{
  "train_examples": 39062,
  "tokenizer": "char",
  "decoder_head_dim": 32,
  "batch_size": 64,
  "adamw_weight_decay_other_params": 0.05
}
Rows from block 4 of the audio encoder of a small encoder-decoder audio transcriber, named by matrix and row number. Each number is 128 + 32 x the weight over its row's rms, rounded and kept within 0 to 255. All counts start at 0.
After each channel's rows are labels from the 100 clips, of 14976, where the channel reaches its highest value: "lies over" is the class under the peak. Only what is clearly more common there than usual is listed. The data: phrases spoken by 400 fixed synthetic voices. In brackets: how many of the 100, against the usual share in percent.
# c30: last pointwise conv (encoder.blocks.4.c3.0.weight, 320x320x1), inputs 0-106

c30.92 [124 106 105  78 143 130 155 121 142 153  82  95 141 150 105  59 132 115 195 145 159  68 168 105 152 207 101 113 167 111  76 148 104 112  77 140 113  90 146 124 111 117 111 152 106 183 144  69  64  90  97 149 130 135 123  88 150 121 144 208 158  90  72 190 136 108 124 194 182 128  86  57 173 122 124  91 111 131  50 130 171 115 118 144 129  79 180 161 147 143 194 122 101 108  89 115 109 147  95 135 154 111 105 137  94 153 187]
lies over: /u/ (29 vs 1.6)

c30.37 [104 138  75  83 126 157 155 111 133 113  86 127  57 149  63 168 156 101 120 121 117  90 123 155 111 170 163 141 116 174 129 120 133 172 139 127 163  89 133 110 110 122 107 110 149  50  76 173 144 204 161  59 195 173  50 143 139 164 103 192 121 119 188 126  78 107 117 166 139 108 134 112 145  84 118 159 121  89 111 155 174 114 169 113 140 131 131 133  86  73 153 127 114 173  90  88 134 117 159 114  91 125 178 154 120 146 132]
lies over: /æ/ (36 vs 2.3); /f/ (34 vs 1.4)

c30.23 [145 124 129 149 188 136 128 132 100 122 102 150 102 135 111 174 136 124  94 152 186 172 100 115 156 121  69 138 119 131 138 118 102 160  93  86 151 110 149 206  75 107 199 131  71 124 145 120 104 119  94 145 140 128 139  88 136  98 168 135 125 151 135 129 147 115 142 107 145 156 138  96 127  83 106 104 129  99 139  99 102  87 141 118  89  98 115 139 152 112 138 134 144 105  96 104 133  95  88 126  94  99  26 173 101 139 148]
lies over: /ɪ/ (84 vs 2.5)

c30.278 [ 84  83 121 147 140 122  84 115 118  96 123 185 116  71 115 122  96 112 145 181 131 141 115 173 120 137  93 114 180 119 141 151 147 125 155 134 148 126 127 118 144 185 133 115 124 117 136 160 104 154 169 166 159 127  67 148 101 102 133  85 126 191 125  97 155 119 134 115 118 121  77 156 115 176 148 152 101 157 155 150 128 124 103 160 155 137 118 119  70 104 120  54 149 158 129 136 105 116 193 132 120 110 103 187 127 107 169]
lies over: /ɪ/ (28 vs 2.5)

c30.122 [151 111 161  89 114 158  97 106 107 183 110  71  97 136 148 110 100 106  90 120  86 109 105 165 134  54 136 137 117 147 126 100 183 157 106 138 177 196  99 109 148 137 135  78 199 156 105  85 136 124 100 121 191 154 156  93 129 141 167 113 175 155 195 155 120 141 155  94 136 153 151 140 113 132 171  32 162 133 114 159  99 100 128 112 147 192  95 106 136  94 126  78 112 191 104 162 143 145 121  74  96 142  98 122  98 111 158]
lies over: /ɝ/ (83 vs 2.8)

c30.63 [179  68  91 160 145 155 113 133 197 153 115  91 120 124 101 139 108  73  84  96 219 117 127 176  61 168 147 122  79 131 126 167 108 128 132 108 124 114 182 156 167 161 134 137 120 144 172 164 127  93 114 159 137  89  99 120 102 128 110 109 142 192 103 128 145 122 114 153 153 127 102  58 131 138 115 172 132 157 138 111  90 184 151  69 119 147 152 117 123 113 188  86 105  82 117  80 139 109 132 160  70 128 147 178 123 134 104]
lies over: /ɪ/ (67 vs 2.5); /aɪ/ (26 vs 2.9)

c30.211 [140 133 139 162 142 150 163 159  95 110 157 130 119  57 104 111 117 100 133 183 140 160 128 159 123  97 146  91 132 197 139 143 100 146 169 133 105 112  77 124  47 146 148 108 111 153  97 138 164  99  61  91 115 171 129 102 124 176 148  84 119 151 117 133 128 137 111  79 174 156 127  80 155 192  94 158 136 137 156 139 158 173 136 143 162  96  60 139 122 125 146 129 162 150 178 118 144 144  98  99 170 132 184 149 107 142 189]
lies over: /ɛ/ (31 vs 2.3); /aʊ/ (26 vs 1.4)

c30.96 [105 113  56 177 135  75 123  89 169 114 133 137 157 100 141  89 107  67  75 137 101 133 165 138 130 118 134 132 130 119  74 128 114  60  56 111 132 121  91 118 118  97 147 105 149  98 100  35 111 114  89  87  99 100 105 118 102 139  74 150 160 111 102 120 129 123 147 114 132 131 184 140 134 138 127  79 101 170  87  52 131  89 136 112  70 117 101 161 174 134 122  80 108 131 147 191  84 115 137 141  99 123  79 131 124 128 138]
lies over: /oʊ/ (43 vs 3.4)

c30.197 [159  90 132 173 122  74 115  86 107  53  88  84 122 113 153 118 121 137 143 124 126 115 145 132 140 132 117 156  67 165 185 105 104 157 131 113  76 148 141 164 122  94 107 117 136  97 165 115 143 124 104 129 124 164  80 123 127 139 112 141  52 135 138  84  70 175 123 132  66 141  89 109 161 165 138 109 136 140 123 113 137  81  90 192  89 139 143 119 102 126 123 117 119 168 189 116 161 109 193 173 143 107 145  80 107 158 234]
lies over: /p/ (53 vs 1.8)

c30.297 [156 123  66 126 193 120 122 104  80 135  99 138 107 162 137 116 144 174 138 103 162 135 100  95 150 114 132 111 125 119  47  98 150 153  87 102 116  61 153 114 120 134 116 170 134  98  92 166 112 100 182  63 139  96 119 117  98 152 166 175 154 142  95 104 147 131 132 131 156  81 200 150 177  66 176 133 167 222  76  80 140 114 139 141 128 138 130 200 104 103 112 149  94 139 157 130 110 109 165 123  98 130  70 162  98 148 115]
lies over: /s/ (57 vs 3.1); /ɪ/ (25 vs 2.5)

c30.155 [112 182 124 255 121 177 137 111 147 125 124 134 135 135 147 146  87 145 115 193 100 134 115 115 100 141 136 150 104 147  81 143  93 149  94 135 108 124 166 124 131 156 148 103 225 109 161  67 124 146  63  74 132 118 110 105 154 142 138 107 119 118 125  93 123  86 145 114 115 143  82  82 124 137 133  55 123 101 123  84 139 125 150 113 141 151 114 186 128 116  98  96 186 111 117 141 158 117 127 156 103 122 150  87 199 149 125]
lies over: /n/ (65 vs 2.3)

c30.188 [154 141 115 107 160 157 182 158 104 107 111 161  86 140 163 148 111 104 177 107 142 138 134  98 130 118 114 131 141 149 107  77 138 131 134  87 151 107 105 125 113 100 145 160 131 101 121 132 117 125 123 111 160 134  92 111 177 143 142 186 137 145 161 152  82 110 180 147 135 114 156 148 113 134 128  68 153 102 112 121  94  79 120 100 128  97 131 103 171  80 112  83  87 138 121 131 180 119  95 158  94 105 111  95 127 159 144]
lies over: /eɪ/ (26 vs 2.6)

c30.174 [109  95 124 184 115 117 154 126 141 117 157 113 169 123 107 158 132  66 175 155 133 106 111 106  89 152 134 110 110 181 111 102 105 124  90 113 187 122  93 105 153 156 140  99 181 131 101 163 107 116  57 164  89 161 163 125 135 137 157 147 239 144 164 158 119 116 132 145 182 150  91  72 154 121 133  69 189 176 116 128 186 119 139 162  99 153  84  78 116 101 115 112  68 105  73  91 193  62 155 137 133 129 101 151 100 161 151]
lies over: /oʊ/ (44 vs 3.4); /ɑ/ (39 vs 2.9)

c30.148 [ 86 102 109  97  90 116  92 120 126 124 151  63 123 106 155 119 132 120 116 103 139 180 147 175  74 106 144 119 141 136 100 148 145 132  97 160 181  98  99 106  91 128  90 132 142 131 150 164 158 188  94 140  99 111 111 164 102 119 130 161 111  71 177 138 127 119 167  91 169  63 155 103 129 124 135 134  71 127 122 156 167 133 120 140 140 130 151  87 157 106  92 226 111 125 123 149 132 107 255 159 135  98  95  92 141 128  95]
lies over: /i/ (65 vs 2.3)

c30.9 [137  72 126 128 155 158 131 149 122  84  74 141  94 148 102 138 130  97  99 127 149 118  81 109 124  92 124 162  93 151 195  77  93  67 146 149 113 102 122 121 183 131 107 117 108 172 109 127  79 136 112 108  98 128 110 156 124  93 128 115 130 117 197 117 153 172 110 193 123 135 115 111  87 155  85  93  91 129 149 101 106 101  71 145 159  73 116 161 129 196  68 132 168 116 155  75 117 161 210 142 116 126 149 111 253 162 158]
lies over: /i/ (76 vs 2.3)

c30.26 [105 102 136 147 167 167  85 152 124 142 143 104 132  99 164  72 101 123 162 143 162 100  77 132  99 119 105  74 152  95 132 141  94 180 111 108  95 144 168 169 118 199 148  85 148 133 161 121 109 139 146 120 111 142 142 120 130 159 114 158 134 120 161 179 112 100 149 104 102  97 150 135 172 117 152 124 185 108 100  79 168  95  63 178  84 104 235 104  98 162 103 118 134 127 120 114 142 145 175 145  67 102 122 136 118 116  88]
lies over: /w/ (43 vs 0.8); /i/ (34 vs 2.3)

c30.141 [119 124 160 137 167 107 126 104 164 147 114 134 160  98 113 163 178 138 132 122 129 102 147 184 175 116 161 182 158 104 184 135 103 143 106 126 128 165  99 177 149 136 121 106 144  96 201 112  78 112 103 123 108 100  91 121 193 101 179 124 156  92 169  92 136 119 146 101  39 129 127 151 125  58 169  98 173  86 186 201 137 114 143 108 135 115 122 108 148 149 124 138 161 102 208 143 123 158 172  85  95 103 125  69 118 135 158]
lies over: /aʊ/ (70 vs 1.4); /ɝ/ (30 vs 2.8)

c30.162 [182 149 139 120 127 157 102 120 146 152  61 149 174 155 186 143  86 122 127 118 114 171 152  85  75  92 101 120 172 113 112 138  89  89 153 155 156 191 104 196  90 126 127 162  98 118  95 120  98 118 153  94 119 141 108 134  70 111 134 162 191 128 125  60 161 138  96 149  42 109 114 106 164  71 117 113 106 140 110  80 163 145  93  90 128 138  91 136 129 136 127 168 147  90 131 110 112 130 108 135  92 113 168 124 134 101 117]
lies over: /z/ (33 vs 0.6); /i/ (28 vs 2.3)

c30.301 [122  86 130 113 157 156 141 103 152 109 146 109 101 109 139 116 130 104  95 123 104 126 124  76 133 108 171 153  81 126 145 136 147 114 114 112 111 136 120 123 116 151 187 104 156 146 125 103  83 206 156 151  82 145 168 131 103 145 122 151 161 130 132 102 115 153 159  86  93 149 109 107 149 182 148 134 163 138  91 106 162 104 105 145 175 130  76 153  71 130  91 163 143 160 134 133 112 101 129 105 139 196  97 117  67 154 121]
lies over: /s/ (61 vs 3.1)

c30.138 [135 113 120 131 140  50 134 146 121 125 191  95 158 115 178  97 138 105 103 152 143 131 140 132  82 153  95 110 123 121  95 178  61 115 171  63 122 155 121 202 121 181 113 138 107 143  89 107 171 106  95 146 147  95 139 166 149 138 125 139 147 184 140 142 172 158 126 132 101 138 180  91 123 111  97  72 183  96 208 145 100 103 161 131  98 181 124 108 110 145 153 115  81 109 131 120 138 128  81 119 128 128 165 120 114 144 112]
lies over: /w/ (55 vs 0.8)

c30.12 [111 126 128 116 188 144 160 146 156 120 150  35 115 138 113 171 137 121 114 149  94 119 148 159 120 152 184 145 188 104 134 143  84 223 139 118 110 124  98 127 159 110 111  95 178  92  86 112 135 101 103 117 122  94 124 129 148 120 171 149  97  76 111  79  75 100 164 141 120 120 155 202  88  96 137 143 115 151 143 173  38 177 118 121 186 166 133  70 109 151 107 121 245 131 126 124 144  84 153 142 162 153 143 112 183 109 181]
lies over: /oʊ/ (46 vs 3.4)

c30.276 [154 121 118 138 121 102 130  93 171 148 159 167 162 151 143 141 125 152  94 142 113  95  57 176 123 159 103 138 144 133 134 123 135  83 102  97 172 107 149 147 109 167 155 144  74 130  58 108  95 155 149 168 164 133 101 188 115 173 151 136 159 152 154  87  90 181 135 171 141 157 154 125 146  49 158 129 153 147 180 131 113  95 118 119  80 133 142 115  86 140 100 132 218 122 176 168 155 222 156  94 114 126 118 101 137 109 116]
lies over: /u/ (56 vs 1.6); /i/ (37 vs 2.3)

c30.166 [145  76 134 105 130 142 132 102 179  53 155 144 126 147 152 138 129 103 139 171 129 135 105 129 163 186 154 157 119 138 201  91  91 129 157 126 152  82 120 182 105 116 141 103 172 110 129 146 180 127 193 149 140 105  97 155  96  92 133 136  95 124 129  86 152 156 159 122  80  87 138 111 160 139 150 144  91 201 150  93 126 131 157 130 132 115  90 127 166 133 171 126 140 148 134  93 166 139 138 162 154  96 139  76 174  75  65]
lies over: /ɝ/ (67 vs 2.8)

c30.151 [127 157 124  94 148 159 139 144 105 135 135 128  51 103 171 123 159 149  76 123 156  97 162 136  93 178 129 122 129 111 116 116 121  98 153  86 128 204 117 106 105 156 175 146 143 103 124 134 121  90 114 124 142 117 107  68 117 100 130  80 123 151  86 195 118 162 121 168 123 114 140 116 127 114 130 101 130 119 160 168 116 122 156 157 142 124 136 126 112 159  99 124 160  92 193 101  73 147 183 108 199 143 202 154  90  98 123]
lies over: /aʊ/ (82 vs 1.4)

c30.153 [121 151 165 162 155  84 161 172 147 114 137 101 180 185 115 167 172 142 159  96 149 118 113 174 100 145 148 124 134 112  90 119 141 212 179 129 115 159 121  91 140 152 148 145 104 137 170 160 144  69  73 124 115  67 108 132 131 149 127  91 110 140 161 118 114 144 131 130 137  50 109 149 109 159 163 145 143 188 128  54 106 149  91  99  91 120 127 160 122 160 115 145 146 103 205 150  70  98 150  95 112  66 144 113  92 141 175]
lies over: /ɪ/ (43 vs 2.5); /z/ (25 vs 0.6)

c30.79 [116 141 148 100  91  91 100 151 147  97 122 122  78 111 138 145 151 138 105 123 155 180 124 181 127 184  85 144 152 164 146 186 139 125 128 164 109 132 130  98  95 100 102 135 141 121 104 123 163  74 124 114 140 135 141 103  91 117 111 104 137  62 157 124 120 141 100 200 150 121 212 104 106  91  95  97 151 140 120 116 120  99 158 152 149  76  77 133 103 120  66 153  47 144 173  99 108 105 112 131  45 148 102  62  90 104 132]
lies over: /eɪ/ (67 vs 2.6)

c30.224 [103 149 175 135 116 160 190 111 112  86 145 163 161 181 183  72 113 163 180 159  78 173 149  66 159  94 104 104 131 153 116 126  94  78 118  97 137 131 177 130 155  63  99 140 105 134 124  46 135 144 109  96 157 101 117 157  80  77 105  81  74  92 104  94 147 133  81 110  89  92 128 125 110 185  78 133 104 113 177 139 102  94 133 145 169 148 201 133  88 119 162 129 112  72  94 169 145  70 126 120 118 188  88 147 125 143 104]
lies over: /eɪ/ (85 vs 2.6)

c30.69 [127 114 129 115  72  68 149 134 162 140 162 101  82  99  69 118 143 101 150  83 135 142 146 111 101 141 125  83 142 168 114 130 165 112 109 120 124  97 131 109  94  87 103  99 131 117 151 145 110 102  55 128 135  94 159 114  89 132 117  78  99 156 178 175 106 121 103 115 205 125 157  96 148 164 213 166 132  92 117 127  93 129 142 145  51  87 139 138 125 138 119 153 119 137 147  56 188 108 129 131 140 162 242 189 129 193 174]
lies over: /v/ (30 vs 0.5)

c30.91 [122 137  88  81 147 149  91  83 146 146 103  52 152 142 187 121 140  83 121 152 180 100 137 137 171 168 174 227 161 103 129 127  83  88 138 117 158  64 120  98 117 156 169  91 165 129  96  95 132 138 159  99 105 112 151 126 118 146 101  92  79  77 114  98 154 147  72 112  90 113 143  66 112  91 115 141  90  90 112  78 124 100 191 154 140 133 112 112 206 131  84 117  91 168  89 156 117 172 174  78 110 181 170 147 165  55 127]
lies over: /n/ (65 vs 2.3)

c30.106 [112 102 126 156 108 104 127 131 152 141 126  61 162 115 179 152 120 115 171  71 110 113 106 134 111 132  92  68 102 121 141  97  83 179 114 124 151 100 193 121 114  87 122  82 107 115 135 154 170 161 168 171 126 134  81 129 119 123 120 158 136 126 117 142  73  84 135  80  85 128 140 128 102 151  80 153 124 121  81  94 149 131  87 124 140 128  98 109  99 164 131 125 132 132 132 134 119 123  74 120 152 116 123 122 108 101 112]
lies over: /z/ (54 vs 0.6); /s/ (38 vs 3.1)

c30.66 [155  90 169 115  93 116 144 110 136 115 139 122  57 162 156 148 105 179 150 144 160 123 114 136 109 141 134 123  96 124  91 135 113 111 112 112 153 124 147 100 116  68 120 143 170  76 128 131 169 121 165 150 115 232 182  88  90 152 145 137 155 158  92 146 144 141  66  87 160  88 134 152 134 120 120 142  60 132  96 104 113  88 135 132 161  89 137 111 169  55 157 168 167 101 155 135  94 142 112 121 157 112 152 136 118 115 170]
lies over: /ɛ/ (82 vs 2.3)

c30.51 [ 88 122 157 124 112 102 121  86  97 130 143  82 108  53  85 186 123 176 116 133  87 133  85  90 122 114  86  95 129  85 121 128 137 116  69 107 175 139 132 115 134 121 153 121 146 126  96 131  91 137 105 155 145 173 133 113 112 139 139 141 150 149 144 101 140 110  96  99  99 141 114  98 165 157 147 142 166 134 111  98 108 181 131  69 176 153 139 147 104  83 157 147 118  86 145 168 104 101 168 111 137 189 109  89 148 147 110]
lies over: /æ/ (75 vs 2.3)

c30.215 [135 152  94 182 123 118 175 109  83  99 116 131  53 133 105 178  94 133 152 153 147 130 143  77 155 118  98 121  92 120 135 188 105 205  90 112 139 108  97 140 110  79 143  84 112 113 115 124  42 158 108 186 105 100 105 112 165 131  95  87 164 218 152 134 176 129 154 118 237 139 138  77 141 153  98  90 129 108 152 124  58 131 106  95 115 152 144 152 105 187 132 178 145 107 150 138 163 109  93 196 201 126 137 146 142 110 121]
lies over: /n/ (45 vs 2.3)

c30.202 [ 96 158 137 107 191 131 150 116 120 117 143 200 128 138 102 131 116 104 221 126 112 145  92 137 109 193  96 123 163 134 102 157  88 166 123 115 156 133 135  38 143 118  84 162 124 147 110  83 139 118 196 135 206 125 125 145 133 104 138 112 153 148 174 113 131 124 115  96  87 184 117  96 146 117 127 125 131 167 109 160 147 132 126 135  78 136  41 108 119 114 154 115 108 103 140 148 120 138 147 112 105 117 135 124  85 128 138]
lies over: /ɪ/ (79 vs 2.5)

c30.61 [110 135 205 158  61 132 188  85 117 108 115 163 208 115 166 189 143  94 119 106 126 125 177  82  85 105 154 107 116 108  64 127  49 166 153 143 158 149 173 138 154 149 183 179 101 116 177 120 173 147  78 162 164 122 199 123 110 130  77 153 169 166 179 117  91 141  75 119 101  73 112 138 114 107  97 126  94  89 116 119 124 122  85 127 132 125 120 191 119 115 162 187 101 111 149 138  97 119 159 106 100 102 156  84 146  94 122]
lies over: /æ/ (93 vs 2.3)

c30.299 [168  97 111 123  90  89 157 129 139 145 110  82 128 122 120 112 117 114 105 123 163  58  98 113 217 157 147 158 137 139 125 168  71  99 158  94 105 121  93 105 112 133 151 136 116 126 153 120 147 146 115 115  91  86  98 157 150 106  89 101  81 110 141 131  79 116  81 176 106  80 150  97 195 149  52  72  94  86 140 143  51 129 129  93 149 112 162 126 109 132 114 126 141 153 167 114 133 145 195 120 134 130 155  92 120 134 154]
lies over: /oʊ/ (33 vs 3.4); /p/ (30 vs 1.8)

c30.34 [130  78 125 113 140 132 102 143 143 126 101 168 136 144 135 175 128 112 137 111 158 144 176 135 183 148 161 191  85 130  84 104 138  65 121 136 106 117 130  29 151  77 155  99 134 117  96  80 142 130  89 153 106 111 119 124 141 120 126 130 117 179  90  90  61 152 114 109 177  90  73 120  95 160 116 109 100 169 112 124 101 100 114  67 147 131 140 142 144 133 133  84 180 114  94 102 146 115 131  79  97 143  80 169 109 153 136]
lies over: /v/ (59 vs 0.5)

c30.212 [106  86 124 144 137 131 136 123 128 107 156 141 100  98 103 131 153 185 159 134 147 124 113 160 132 159 122 119 132  89 106 112 174 149 116 112 133 115 184 133  83 175 162 109 122 101  79 112 103 194 101 129 119 117 176  92 135 118 131 124 142 134 133 121 174 156 127  85 183 119 175 119 149 176 100 101 165 144 123 112 108 118  62 176 112 163 178 187 150  90 112 187 104  79 134 101 106 156 128 143 107 108  78 117 158 114 135]
lies over: /w/ (67 vs 0.8)

c30.220 [143  90 121 118  84 112  98  90 162 130 117  63 138  67  86 121 101 100 109  99  81 112  93 125 117 131 159 101  69 155 113 107  94 127 165 121 134 165 150 206 119 121 130 117  96 138 136 147 138 129 148 104 100 106 124 117 110 174 143 139 115 117 136 157 116 104  97  79 126 165 128 136  90 141 113  73 159 121 149 129 205 168 134 112 106 156 128 113  89 131 119 103 134 120  49 198 163 124  97  76 122 122 156 182 167 118 131]
lies over: /aʊ/ (99 vs 1.4)

c30.78 [149  68  88 107 136 142 184  90 178 136 122 115  99  93 104 115 158 135 169  93 113 100 128 112 144 159 108  73  83  75 209 155 123 124  79  53  70  68 106 105  92  87 119 121 161 184  74  90  71  75  92 132  94 197 152  98  90 107 107  57 137  82 129  97 167 130 114 130 131 140 122 103 163 113 102 114 109  74 113 104 125 130 117  93 127 160  67 110 164 151 127  76 111  77 107 114 117 135 128 153 125 150  57 123 104 131 129]
lies over: /p/ (44 vs 1.8)

c30.233 [127  92 130  93 146 178 174 149 110 116 152 157 109 130 160 110 213  91  74 103 132 121 171 139 115 112 169 159 132 103 109 122 109 152 118 155 171  35  83 136 150 155 168 131  92 133 112 146 105 112 103 129 121 147 146 166 128 168 160 110 131 108 138  97  89  38 153 166 122  82 117 182 119 112 151 183 115 125 187 134  76  89 122  90 112 112 136 124  73 111 129 131 150  77 169 104 110 116 180 151 138 111 161 147 254 153  58]
lies over: /i/ (29 vs 2.3)

c30.164 [161 162 140  62 115 146  83 101  93  97 101  83 141  89 144  74 146  74  61 116 126 109 151 157 107 126 114  98  95  93  96 103  95 138 119 108  78 106  93 186 120  97  84 139 122 111 127 143 150 111 125 143 109 156  98 143 134 104  85 137 144 135 171 144 185 130 146 127 103 125 142 115 201 132 127 112  94  80 146 132 142 129  96 154 121  92 100 161 147 103 162 146 152 158 221 156  90 140 114 130 175 109 122 146 151 183 123]
lies over: /aʊ/ (74 vs 1.4)

c30.167 [153  73 126 118 118 149  99 173 120 124 136  94 163 130 127 114 101 141 117 100 123 159  64 119 222 119 101 111 117 108 125  84 170 103 184 122 103 136 160 131 171  76  92 128 157 108  87 121 178 123 136  61 116 157  99 141 110  90 144 149 205 144  64 132 104 136 110  66 182 105 156 118 146 151  76  87 124 123  91 142  60 114  83 112 159 117 139  94 141 116 174 186 169 107  95 111 199 133 116 136 109 139  57 133 131 166 169]
lies over: /ɝ/ (32 vs 2.8)

c30.85 [ 87  50 145 125 167 121  92 144 118 130  89 158 126 137 114 115 151 125  87 128 160 128 110 149 128  93 149 100 167  94 141 106 164 131 118 163 123 145 146 161 146  88 105 126 137 129 111  85 133 148 111 204 141 116 114 140  99 153 133  81 112 135 150  59 125  95 152 117 181 164 129 112 129  91  81 123 102 156 149 191 109  79 101 125 187 124 104 129 128 196 178 119  95 140 156 152 175 104 112 128  71 181 184 126  91 182 173]
lies over: /oʊ/ (95 vs 3.4)

c30.219 [140 118 127 171 102 109 118  73  99 147 102  99 121  91 178 139 112 152 154  94  94 162 187 161 136 154  76 116 110 242 146 127 113 149 149 138 113 147 135  95  94 193 159 145 181  67 133 141 125 136 133 119  63 134 129 160 138 149 106 149 109 124 135 154 113 109 128 124 127 142 125 158 131 173 103  92 158 129 120  92 154 118  89  75 110 104 118 143  99 100 169 123 104 180 155 110 122 125 171 156 111  87 118 145 115 100 178]
lies over: /n/ (47 vs 2.3)

c30.113 [ 83 117 188 110 146  86 137 146 111 135 159 132 160 175 109  90 161 154 143 145  74 126 162 105 145 127 121  77 185  75 122 142 137 104 144 190 115 125 119 158 147 123  73 105 117  96 159 114 108 122 112  93  96  35 166 121 169 107 159 120 118 120 144  87 105 124 137  87 123 117 151 179  98 118 169 115  79 129 146 168 113 188  83 102  94 128  97 120 113  86  40 101  81 140 188 108 130 184 113 155  89 119  96 132 140 163  99]
lies over: /v/ (43 vs 0.5)

c30.268 [123 143 115 138 157  83  98 112 121 134 132 183 142 182 117 131 141 159  91 109 146 125 177  77 140 147 108 159 195 115 109  84 173 150 120 148 176  66 146  64 127 126 103 131 161 160  96 175  81 185 134 109  89 116  80 121 109 158 204 116 149 155 172 132  99  81 124 198  87 125 121 123  87 147 131 131 163 120 147 173 177  98 166 111 133 179  80 117 125 109  89  92 105 152 160 139 115  81  47  82 111  57 150 244  82  85  99]
lies over: /aʊ/ (65 vs 1.4)

c30.186 [125 111 169 192 114 155 135 167 139 114 156 172 135 180 149 186 117 162  91 106  93 159 108 134 117  63  97 116 120 143 165 157 121 124 129 110 125 139  76 180 137 145  43 128 115 138 170 119 139 178 104 150 102 167 127 109 160  99 101 131 106 102  95 133 136  93  89 168 110 149 171 141  76  97 130 132 130  86  75 185 102 115 129 114 154 153 116  84 181 158 158 201 162 215 144 166 127 102 153 188 128  76  89 110 146 114 140]
lies over: /æ/ (60 vs 2.3); /i/ (25 vs 2.3)

c30.179 [117 157 143 112 147 133 129  75 119 109  89  93 125 140 141 144 137 126 161 113 219 114 136 112 130 136 105 165 142 195 136  97 166 162 126 118 198 115 142 103 127 106 148  91 115 142 131 102 105 131 168  74 132 121 111 192 182 118  54 121 116 110 140 152 115 146 199 153 114  95  96 136 150 102  73  51 106 142 119 121 150 161 104  90 113 138 109 122 175 121 186 106 179 103 119 190  97 143 131 107 143 140 112 133 198 158  86]
lies over: /i/ (63 vs 2.3)

c30.161 [185 121 134 107 137 119 118 109  69 147  81 128 134 103  93 145 125 172 147 154  98 132 154 112 113 184 116 119  82 122 183  99 148 125 155 158 128  50 129 150 121 171  94 119 106 160 148  96 105 130 115 130 101 192 162 101 156 131 126 171 139 108 119 114 119 156 177 130 100 162 122 159  85 120  73 185 161 190 106  90 142 132 180  98  97 130 146  94 183 161  89  54 111 111 118 137 136 136 236 133 117 131 133  58 145 133 155]
lies over: /i/ (37 vs 2.3); /l/ (34 vs 2.3)

c30.205 [101 129 136 164 142 102 130 147 134  73  71 122 150 117 133 169 134 135 178 128 144 163  74 183 102 156 146  99 111 140 143 141 176  94  86  77 175  91 107  99  77 128 135  95 153  95 208 107 113 117 148 181  97 141 131 115 120 160 135 122 170 138 132  87 133 215 115 159 145 156 147  90 234 127 114 133 161 152 105 120  79 132 161 110 154  82 160 147 135 128 140 100 156 132 113 122 137  56 144 157 166 132  77 174 130 152 162]
lies over: /v/ (33 vs 0.5)

c30.150 [203 121 166  89 120 122  83  86 153 171 143 149 106 139 125 105 115 113 148 151 114 135 174  71 109  94 113 127 129  89 122 117 122 191 165 167  93 187  69 107 130  91 138 171 156 127 150 167 163 102 134 113 123  89  60 183  78 158 141 166 145 149  99 110  61 153 138 122 108 172 180 110 115 176 106 160 119 121 139 100 119 161  99 189  96  48 106 153  83 111 158 180  86 143 139 133 102  89 249 109 128 199 114 158 100 105 168]
lies over: /i/ (89 vs 2.3)

c30.48 [103 123  95 117 158 168 134 131 124 124 100  94  68 151 102 142 129 183  84 171 134 150  86 130  72 148 142 169 138 116 136  96 142 116  97 134 144 122  86 221 136 181 137 105 214 109 153 113 127  96  54  75 171 116 121  85 206 134 210 120 143 146 205 144 166 152 183 115  70 106  82 122 127 165 109 133 195 194 190 143 125 105 119 155 153  82 127  83 140 129 161  98 121 124 102  87 120 109 140 125 177 136 145 130 153 102 141]
lies over: /ɝ/ (53 vs 2.8); /t/ (35 vs 4.3)

c30.194 [ 95 168 150  58 192 162 101 206  89 108 151  91  99 149 118 156 147 110 165  93 132 155 164 175 145 222 107 158 155 127 109 146 128 152 133 181 160 113 115 179 179 199 140 129 142 108 129  81 102 105 122 192 135 185 175 221 153 143 170 131  87  80 106 155 103 129 135 122  89 166 134 156  88 112 143  98 109 168 159 155 118 141 118 103 150 175 156 106 147  99 134  61 179 103 183 118 120 134 139 128 185 157 125 112 141 107 184]
lies over: /ɛ/ (35 vs 2.3); /oʊ/ (33 vs 3.4)

c30.275 [ 94  99  86 156 111 143 113 142 137 173 167 100 134 109  97  76  82 147  90  74 114 173 160 135 142 152 125 130 123 156  89 139 138 135 139 100 120 137 126  94 109 128 100 150 166 129  98 146 118 132 121 123 122 167  33 111 135 100 128  74  91  93 112 131 118 135  88 100 100 144 107 106  74 126 101 135 152 180  95 152 130 123 138 117 104 179 175  55 124 170 104 163 118 113 112  90  61  95 146 151 129 111  78 151  88 115 148]
lies over: /oʊ/ (63 vs 3.4)